Weights of a small contrastive image-text model: soap at rate 0.0012.
Rows from block 2 of the image encoder of a small contrastive image-text model, named by matrix and row number. Rows with one number belong to one channel. Each number is 500 + 50 x the weight over its row's rms, rounded and kept within 0 to 999. All counts start at 0. Numbers have three digits each. After the name is the row's rms in percent of the matrix's.
After each channel's rows are labels from the 100 images, of 14976, where the channel reaches its highest value: "place" is the part of the image that holds the peak. Only what is clearly more common there than usual is listed. The data: drawn human figures in many poses.
# r30: branch 2 reduce pointwise conv (encoder.blocks.2.r3.0.weight, 60x160x1x1), inputs 0-159
# b30: branch 2 3x3 conv (encoder.blocks.2.b3.0.weight, 90x60x3x3, transposed, each kernel summed), outputs 0-89

r30.32 105:554524560431493501422470484487575405533493406531470539464465502460474475539485484492629486407598461493405576539528544501404499513488464565574466533484613481447553445532526491512489365481515557449423478498541552517489542459539531530458408531520556427579516546508511518562483508435526505479491514497493560553533526504547586518430483454423548440546528463466501460585501418531542432467539429506521517544545440434497504433514486531465571518557414514493393496568419418417464450441412516
b30.32 119:459430427491474525483460472474442529499497441515441499537571515487513456504543498474483513501545664528492522442479515499502547564375583612496555403576462531495511494480526449544487496569575526531405539477423576516496524541432482446424560429411578468551435489492497520468
place: centre; bottom centre

r30.42 100:493482467669565435522510543587476495544479502514584523447521517478475396501448512506506479422472397570463483545494593433482542472480493491518463555513478603508478540492468469563549582430468437435471489475441531443507464510521475491603412431494448434470464471555494486458585441473595462518536452585516606469500605498367461494474512502513463547513458412575451483496484506521472547453534548410502453501457548442388496413515519456447496434525440474477441490588474463478489491507501587
b30.42 100:429457463445517479464499457534479521545525464534398427396475573495482594477432526456399622542572592510561484519487460432523519554536518585503503459514522473542514476470490517568498450507520485592552537485506558565400518560492590576578503480560474490461460517456527406487
place: centre

r30.10 104:515524543532572522515448555492508426525504470594503515549502545443553418482614485541439553462503536459552564548509552559541555548615548503504517482526417516512471526573540571486503502522520501616497514600455470548493490518471458561485449523497462580509528553556452460516566430414553478508540501433495575539484560505425535407541504484522417557483477543501556526588525430496462625497491554420548412508454495519579498452454463466530437477366498433489585552481413449467428550440591511
b30.10 101:522494533491547484384446437479462474508516408538469513511496496576402504634565475505487475528656525391447418503524435534540501432519507507584432519538484504474483565471501501463539493474442406570505581526523529549526515542477439576488410534480534592482468471530533498500
place: centre

r30.52 097:459457393486472441503640528497503420471435474573419473490432457479522430534376487463509503508558440457485513543509457439492421513432456490457515527487404451433567549492434518530505542465562476429490502481594565442401461470446488506386446599446504502418512465523545504429501514554469550504508440415534496445515539465548478478526524514608508566528440535511605464484490528452434409471429509546454475585590531510518572561420509531489529541475568477495463455547554491511395523536511485
b30.52 098:537575492454501528569538476540502524500553497474487534542585390473404548435530527458448477565453456540586422438579455565419511527503589450562431517409465527501557502461465581509504455548556526477439506480569532530521467547473527421504444478518635465488541483469523444581
place: top centre

r30.8 093:455495478412509485496415498505450479515494496411459451439526577531509421489502449541443423517518500529447427458425524569557367521524513543498402418505438471502358425530529460454436480464479480423554445457566511499415588497535487508515442586463508505503494502583439427516543467451571511395558432527545500431443500548335602547476497518471513486592515557512540496520441513488442448438570521493520495483515480555413531548475509413465490505419483424522520529502521487455552563522514505
b30.8 099:585450454534471523505562586449471531470516450534510536506514501506533515502563604452533599523483538451611538505474496506420506578450483514609522426579461549442484518440548560561534563454442490533469488523535640512503449529437533568448458525405515574472539448466524440538
place: centre

r30.9 099:506525520613489543491525560472506510469448562564583514503530439538540503465529489488507564485600530407491475502429600491440482458421502376607533535607621523489580509551475510504465561454486441468450447566604522476530537473588463483484559524575491452488552576565463584455554511470461507534537422452432484522503525515364455566510458454539465481491518438610522501460472423507480551438544457529530470554469503522511568510488434514482513563495472427553433605418495510500496511430503439
b30.9 083:513513526549502493509428427473485578607582468537470485494444502543512531444464585446554364557441434476618471484496473544529489445472539536506512472406462523556555521567466551508525511544514494593566511506424593468476437501455621524570468471457450544456471568502480456479
place: centre

r30.56 104:533499550454406573446446472565425498550424532481563517484475507382542516586433514478463507471434565538502515494515501448478593431467409447628441512524510514444420505525483409565464586480552430441505542532475490446490521500483467499455504565535453542483499441487613486461461546479469486512469585498472548506566546617521507566536515544499505377576448535493467531558495532467467556498594549437458456528560453386552483546425487548458543503594499536469406503559494418559468460451506482
b30.56 092:459436461532521436456451517478590574481546548516480526471550570457543451519497444527506575537474518492443499548484438567580520484457479496461532443431545505470440420388525549559596428484451449481493441455534487445521454541425536462608507598462432543409445489419486484564
place: centre

r30.13 102:425422426475534545526501459503511587532511471445401486456533548456524447493497492438567515526478485611490588426529487551469555470561497480499423476460472569524546488438518514342555508568599512497474471408494546425435547472478515536458546617520505517485452503506552497439508546558432563560530543441550510528528523551488501544497491560466530553507480562445518529458532507523536447520495391508630486528531471521501492613448595614504523507587516563513464433573566521486642507520512506
b30.13 112:536460562438448507598608503488459473434437551416529512466429529473496501490547458470509581490494459483481514409473557526559544483505517457574569525355527469438515489518541479441437546430533528455500590472433467435459560520458495499407601466505557562493443502461503521593
place: centre; bottom centre

r30.41 100:381546455570500523533511517586530553483463479525482449581532446469548488553531549511427484554436581469531500479365538542488530525517422465503443524504487571565488479471501624444528527509489534459508453537445597423526585526482441482531494561533457536444594513478483515554560569440480592534518506575487431465605495438486434514481472540445468508558633546577442532431571480540526501518476467514572593505415427490512462537462567419451513521461531526453496499603421576517476496476570508
b30.41 099:573583514507470490439446472505554526441453559404428490508525560432581491455444556521526468596510487506502519515450579488496513528614455487498573463541498575496453464506476450532431446536546508463498464609480505474500399487431463476503495657562464525416561481440511488431
place: centre

r30.57 101:614538425537489464534508536529487614571433588576526483455427477547628590472657523496499402483506511427507498481495451488467474480444473517538497442506489618448512406452370460573482448530533485409514528544546524512501514520485474387457509548508470480563454472604462451544468560499526495507514581437542520440472556589559507516492443528535478528430509496392519512453405505550504474536526557455480440517505508583524519470481471585557528559480482493531545449523487565479546475494543438
b30.57 094:473536518418474508466483546522455507535499570533479519514471468537478568532524496381543430575544533350455567526536533450424445361535581524557545451510513456549473480463563449492573388504465474525523515452505474557483475478543545431547434478559437593481446478468468452482
place: centre

r30.35 103:534436569585523580464484472523447436520539592414479534465577474456494550532536501552533455403526454513486502503406455520460463487530571592541550552597487440480544499590487457506477516570440530451633557582483439527471417519450573449497513595583497468510481473512525543396458539562507588516514465535593551481453535576552446439474529455392574549507477615532525462425464455551471535501495490445523462464519491499446546492567528547493472519522531409441577492503424484554527516527522570
b30.35 090:482509585521548435435556453521449458444577520468485433402453529478441414403503530530422487431524516484572567513499471500465504438485507460417414544539527468489468552511473492414466401486492515477471569503488449530566427481478490441382450484496481544494417625511519564551
place: top centre